config = dict(
    model='audio captioner',
    dataset='struck, bounced, scraped and rolled objects made by modal synthesis',
    train_examples=78125,
    gain_aug_db=10,
    time_shift_ms=50,
    input='waveform_16khz',
    tokenizer='word',
    vocab_size=50,
    encoder_arch='conformer',
    encoder_norm='layernorm',
    encoder_activation='swiglu',
    encoder_mlp_ratio=2.67,
    encoder_head_dim=16,
    encoder_fused_qkv=True,
    encoder_qk_norm=False,
    encoder_inner_norm=False,
    encoder_wave_strides=[5, 2, 2, 2, 2, 2],
    encoder_subsampling=4,
    encoder_layers=12,
    encoder_width=128,
    encoder_positions='sincos',
    encoder_kernel_size=15,
    fusion='prefix',
    label_smoothing=0.05,
    decoder_width=192,
    decoder_layers=6,
    decoder_norm='rmsnorm',
    decoder_norm_position='pre',
    decoder_activation='gelu',
    decoder_mlp_ratio=2,
    decoder_head_dim=64,
    decoder_fused_qkv=True,
    decoder_bias='none',
    decoder_qk_norm=False,
    decoder_parallel_block=False,
    decoder_inner_norm=True,
    decoder_drop_path=0.1,
    decoder_positions='learned',
    decoder_prefix_bidirectional=False,
    decoder_connector='mlp',
    decoder_tie_embeddings=True,
    init='torch_default',
    residual_init='none',
    optimizer='adamw',
    learning_rate=0.0012,
    beta1=0.9,
    beta2=0.99,
    eps=1e-08,
    max_grad_norm=5.0,
    ema_decay=0.99,
    max_steps=5300,
    batch_size=128,
    epochs=8.7,
    lr_schedule='step',
    warmup_steps=100,
    weight_decay=0.3,
)
Rows from block 4 of the audio encoder, named by matrix and row number. Rows with one number belong to one neuron. Each number is 500 + 50 x the weight over its row's rms, rounded and kept within 0 to 999. All counts start at 0. Numbers have three digits each. After the name is the row's rms in percent of the matrix's.
# gate: second MLP gate (encoder.blocks.4.mlp.gate.weight, 336x128), inputs 0-63
# fc1: second MLP up (encoder.blocks.4.mlp.fc1.weight, 336x128), inputs 0-63
# fc2: second MLP down (encoder.blocks.4.mlp.fc2.weight, 128x336, transposed), outputs 0-63
gate.199 112:471531455527555475470509513453592512483428410499533519544463533394499454431389546610524524443433507542511466457519565425577500420504417518521419490567491588448476572564511515568479498466560502
fc1.199 105:564506451480520510528472511564463409522514430366578447469539456529364480496475489452339582568521455525530522496522496512472530500490539515499479516394488525475514408548500484566592436569485469
fc2.199 106:550606538511580489460559540471349484422415533504534441525458489501411531464479505429481447535503562458477451433505458435444488486488477510515478435487455517495452499532457506480525597491563572
gate.200 086:517562502526562373508386528537524515458467498454566489483578397429484478388518503561409485514497500558522552471532510465546537371489470460489531511495471529459476575584482450550531592480511552
fc1.200 089:473573552494477551494557484550472530469417594558468581477437585578436503562477507500509489517479500480564477534540507520544533518550507476538542493498425501492444465562472449554644412540439520
fc2.200 084:413632493514539479485494457466513541529563591519412527475536557455555588548510525531565419539537441497544482464564552448587504517444507453473498490548554468518532494557570526512539531510530492
gate.201 072:555527449481569564500456464437483578505490447516491456492584600482448516424472510554491480432528476520599530385493501522478509532450371536538409553507503560507434575514459454583387498561465533
fc1.201 072:470520496483507520477479530538493455427475482534514460529571556467511467526430390412495508572492484463423439484517530458501521375510586480642553451452525432470477424473551560545422587486572509
fc2.201 065:512549550535557556548498527512461430522422521382458457531502437447618478496520448519451472486598446433494461361501506515479574494355423478539561489451447466433441444544531546557420585525523490
gate.202 080:472489469465543459536435464523535583521484568519571453557518572506538516516595473507463512473567499475582475559524474443531503456480441520535565538636512480521559517489424553532510585461473531
fc1.202 081:474474481454500541501545554485517432605462529496475443574541580583509480341522595547532462494463536528518411559455483518572564502493534432462439469538552511473384424542506462525561584450500537
fc2.202 084:585513497558566533513491570472546514496508428454459567522541489503488517476470514469425529549488574529464479517414539523441527446451490419470400509494517546491475546389474495423418548473471547
gate.203 109:571426472507583381520517429481461581478514435480493459471462432478485526447507526434429477531435527494517548505502550513515469521501576492468604432513538382424610553483527454539540494553469562
fc1.203 112:523444554494566489531579352436575558544508494507366485458485437441432390475509530540480556482612537497519579536543493459483482514538478528496553559450545416373501593461524476448462550497466518
fc2.203 114:444545514546469564535554573460460446482512461544540455492496389528472601435595639490549448433477425459519506495550508500510525477445473623470475459478419458569509426471512487348617454546447417
gate.204 091:489528532542423448529407502601515537604376480414464484396530382509469441526548415579400524520505474560482532469505456592459497559593532530471463495565492498473595501432483496470506463509521464
fc1.204 088:448488492462538426532454580497534561462538491542464569471467516518475448525444555514456539468556604603411505473497502398521436542545520469531374494529476604486461517478466509473516566499501529
fc2.204 087:610505562508533520458513560500462339454451446426496542488509413507532468459569513449495505501526656497495507480486427580457540530396547480526566458465464515445424503534442513463598497507570454
gate.205 083:535470490488515436499492518482584509416569555463612534505585351443454554539489469523526454505455488458399479489547552482564410499453473465551490433485621534562433504524485428499441509468504518
fc1.205 075:595514497427496518446552423501458393564464507514486463502560448462467512576550481430507467505579479554375476414425450421514450525526452490504467485403469465459458489539438535498586522525515491
fc2.205 081:342467569480485450516437483504432513488551570467576607447549454475611461530572454451419489503500472462562496473569496468551498546537535440496612471560465493466516530575552491434458592501536581
gate.206 096:422525527544540462465538466485502510520545444443493488543434518386493554485469489556563511412525445460554568559482575575538447452482533496532517481469492496537490483391584506544465514565368492
fc1.206 096:472483441515533496419421475485574569567483448492536501457473432412568476420525514512521526555554463522514452566512516562636554513515543488441554495490524559485531486457508472491431445423579550
fc2.206 087:493516517412471499518537473594490457562475462442565496443547541431508599602573478427466458476513420566448539457534461569522540491565583436619531541505516434461538570564530517501538538517490406
gate.207 104:487522591438499482544446403477512461474491560465467542524517470491456533577495447553516561469599529452524487470490545434464477532476474557574473555484555574480527521518475463477618540480516463
fc1.207 111:582573467476566461607465550496550456495537548526524518577428525452535446549445492546553447520455451476451438453606559499466413405457456487545504534624526530471510566482490668549583615474459437
fc2.207 107:525517530420436551476448410494483500431540511442572459434503512577521471465548463378582463496428495388551532501487472531518551519474581474436621446485496422514498506462492494471538535548527464
gate.208 131:451585447470513564449579574521435609458453463514468550546521534518505546445460547514503570471536475484563524524538534526589546558478571559463549521419492492516586445430442410450429399444495495
fc1.208 125:476536544459540440588501530524484538559472453435470504450537432490441569495548491557446471557445439449459472626487510550568518569486519461550386544430473556536493529593552502536528486444439470
fc2.208 128:475506428470514503494545527504587506473594510460520441551598441575447509474469474607518518499493425534484487493482521538471527474534537566488517490455451508565556502411391553491419394460520412
gate.209 127:507481466515508457487537493480518549454485566569595532539432473523495569483536488448545448602502546460530399473544488551487438521566492620537500543622462592446557503534478500579564538492467473
fc1.209 128:510536475455538411420525441527495549532580417428531550428564526588392554442529570438442433493403533508467576575390532540536557442486502508571542432479490486499452488411539421527465439613506564
fc2.209 127:526488465511478416499500463457497502497531493474491544486475563445454493495481476522526465492506492606501432469514422498481407540583503462492511505546625561456540535580524558583556581480523539
gate.210 083:490497507515512515481451513467465514550568498553513567386515441499558607449464571478483412458524469582477512629479519470555516539434535463513403497524530455506486534583530498590517444477401488
fc1.210 082:498552535468472623511500494393488507499521517469511566446516573496540476408522548354461458416478561472523517532476515531540515467400452492529511553528563470405445521520408480511481549532484549
fc2.210 085:471567533540410531464408555576470544596469498492470507442506507547508541541500447502494472563497408447473490499574542470537537529509546523477481446532485498549600363506427540482376526483459423
gate.211 083:520541517473537503454483482498497575544460499496580507590447429527470658604546600521465566470540440439501466543508528408524436445518561442562453503497446594469506534563379551492485516489585442
fc1.211 081:472523538595453455458400448525559430354505490538490391443370476531543436549616518535513513440546465423526482528487537547536470538500616454474619508562607523491535551487482466527508555530509497
fc2.211 077:590422503448473447555562500546435431541436401504556438465410484547469473549464478475480494527522493478402512408499458542434521459541483473500471523497465464481486402540502537506541536549416468
gate.212 093:524497476487570557420440470484557548506378433433462550578503513414513496533451571559479553458489484464474499530548495508547531589520444478411548541464484652528498519591520507470449529471504507
fc1.212 084:464511485533421488479446493466530528491443649609416534545595488478565524463453381418519588365502440493487546481529509510498434456527487450419545443619497495534513513443548535433499606512492466
fc2.212 077:542418485586380509526545515497541544487391468512460594556516523539475444505393618432468418607489478527507504575470509487494502552585581477529484525486490395543545519572499507541423538500460486
gate.213 091:491424446430536562376554494406525490431518486525540576501478461532432539509426543555485514505606523432534462458488518436485450510600525567437553475448420516458546488537430474517451405560572513
fc1.213 089:446531554441477508511442402440495512515505543517547562606520544591521503599432592526566543422586504518494523603469582426608533487515465456588540498473461511457484487631433460451466493440456445
fc2.213 081:445453559506461557467472522469431577459502536492466535473504520462616437530555536513424577454499522525579559460578380451564523503493510512521593513466505500485548598558454430483521594528522464
gate.214 117:549539472601477559518485486515573391501509424518437431557438443411519481569431431560521515508471492578479490494547434575473498468443499540493389545499516531492455522433528529499469521535482403
fc1.214 110:452497477546541505407517595451488525523431565550501515505534557627588574511509540443553505499556489542561378480464491567392563541485482473468544497501534442616468495485472572512462501481547520
fc2.214 107:473597476521517525456517540463476467579531470518477447521543505405494580499502539538543542458507494530510525455604461489567564468524437518443500488510501469553568418442484529428526571512451440
gate.215 102:514469467527464531561472517540567465466390511514482539501564536563565457514448524606446538491554551483450500372484507442517458534591438608506392513587510532626506536492523624458608554493489533
fc1.215 105:447465462438437516434474430537478519543606526444536565497524524481564491444526478449527550457505428466532466442524584566660449481483448458477583523542531459526447517440534587515403506463476523
fc2.215 107:473447484507479578502500494594581624518457443457530529491540485523507519439549566459521580452467479456563508531507510483554433422465388542513522451463455535513587569592491477462522435546447498
gate.216 123:410404450534485462504484483494464619482419503554512526567428618600574486540467535492472470424498453498496502524417557463540416558491506481491541493560510516616481470443486593472495464447498586
fc1.216 121:626531508640542518484634537522536497566533449513505456492518430533435529518478441553492416577470545497472473447552495567378502441524516459449499429452496501409557611416564504552475477502472507
fc2.216 118:660502589496463436472528478446459458516526509567546448487432455481402470519515487450493469558517633476540549476518539625447508530513550523517459578506514435360469531503417486557588448512495529
gate.217 113:520412422483523541379500529480524590510411475467497588610507493465595447400535430470444554542514507423508461498490536539564508542549486534515481493498527565499644513535516504555519453548533503
fc1.217 115:420504504544415512529502467545557450506523562546459472472459504483582560642481409438512460470456510550520446519468546426468459526424518544521386485512598421474436535592541484495491509448541521
fc2.217 114:482500513473427588485490484551599561494527435522497533474606488451501526495394416614581445512477516501472530518537469455523517434540462500436463482500481588542549494608523439502536518445591530
gate.218 071:498509467445502577608587530504526560465481452583515548462418510581532552513557543451466507489498496534476528440547496540447517549488642528557501572436438507469460458455427487524521466537487442
fc1.218 069:481389566492549479497432581441560555560548536473444432479443429543500474576528409441506517605457557412539474416507568488545462518509484516496496435503430504554593523459600463468479513536450481
fc2.218 069:521485539556518533472481574531567532565515496484464451468506536570509493492474385551447506540462590551511507510511451574525468509450498535416498463525413485490481498477507516521496589537464511
gate.219 078:514523506532440584474540593501452507517438507499468526595456499384454578486526444480566530545560477490451465514532581481581476389483487468607510470537547519472494516444589556499435516477508474
fc1.219 080:475495536534459530476488434448428593512547473508485547543512601598568592522505507501523484530486483425418533471487514544504462473518618466469481454496465488581548533417622603524505516496545486
fc2.219 082:439481489474530402483561459496508485515626497450447451422503492529521557447505537454468490476520552446539492512507400464485478513323616509395487474410464561533453456390440410511535488486502513
gate.220 097:504408452481519478534398492526586471453489408510485579552474447404629462542504514449530442505475426501510484594516501510591555525494471417490473531481498479619564519519559635557436492458491484
fc1.220 091:532429510456519545490408562543493505554418648523569489566554610488497467550468509511537504457508407526510553431483557507553443499548422468553450558541571499544404455555550554513512447466527550
fc2.220 095:504543453443495601538542564502531613499508504472400547473486490465545505481458462444514486527524498471486498488511403433450497479534432452432415450465380550517520529500484532495498598478552480
gate.221 090:410496498502543482599529567442453457539602495523496547530549483506443471523470521500468462566447453473517569496513539359517507482480473502537541461493608403625494468432521531450418456529457495
fc1.221 088:624525548477525536455596520529489546539534477497570469519516654475461499514381528469512593529366486488495523452499469525521515505551449450528566490462502569478572463451516472520486499441608447
fc2.221 087:469496503575501485545577498464419493484554508570388521507505459487487522479552501539489452547531536521551497528432453484548572494498504553424405525438515492487551428402395520505588544462529501
gate.222 132:537496509431429431504503522529392521488554561494551546484612590541434496479553496417452421456373531581543507458461524520516425506502460523625446443508589463535511488625535473523550559513468507
fc1.222 141:519355402497529449470555523517556452541493435402463532485453486429618436468514523366536483400528477456514477556497479519500510576444470488476523464477579641518622416508483530552481562518580524
fc2.222 146:491512573496524636503548542447481455445494488513431553483518462450518399522510487506575465483526654577554512486523457476423574476485477519447417508489480547415543476501522516543458556408578539
gate.223 099:537514547523441472595403487572431479459547543422499510456545473504530522558586517446430416526549556565349523510538443506502488575508478494479511497499515424511521502404560497500489480508475527
fc1.223 099:474538458507521536583496468512505599525508440505475463494479519480558585514506480609479479544509510533422460441594413487421495527567506441447372501457495615469496598487432488569476544481545489
fc2.223 092:476420529460485506469594438402519438425496491463505494574514474521490459470527493488423484563465598448461504444427493541490548535445519557513509521459479471520449592482458460457549494537543629
gate.224 084:528509557443473462558351446455531536545529454501523481539461503495508470535518432434509578506544461444443465499561578370458512505539495392497526595621497466574524513566419556545503552489508438
fc1.224 089:498566434545423487585473481468398438478508416491457550533462481551441574600535485601528420490489543437455503469482505496517502541463437457569483469500427600588474398551511607443564524527465514
fc2.224 084:546509486476530511462579530490403481471552473467475538410424346516554438412613592416516444504556487508585529485498475521497505532394516504481553501467500544448519406595452495498458414529453499
gate.225 125:571439417523512458503482510493518487472361515513482471634503428504491471551486425550488470541595527502493388474555458506454459528464434493511388483524509608513510566491487509496540504483515453
fc1.225 130:542493571413475501544532479525542446472533509407494529427471475445451491594527463499509529501427517479464523528598486530529467567488526470449593574352478543476505505526522416469627529457508507
fc2.225 128:469465487556502592436519479570489510506470539495507535518552515602540483495505480540494476502496557362461434476469428480500496514500398492490428461515378511498417586564561482499486523533545534
gate.226 077:575473458523497519452516608453567497537525467511494427456556466484511503554449520587479508482470441405513476468540463602482472439490395529460505434459507500463541574452609550499427475532440483
fc1.226 077:532443382498464502507491540570534428572502519514448503523525431384510469547548539498463480525465529470416532404517452561376473471502500457551501522515544496476603498502409536480403453556513458
fc2.226 081:492466462526464522528457594598490621474533585565467452470454473544476559500525497522563574444500442510409526512574541416435544489548511477507534463533446501553555363462412614442498460508471443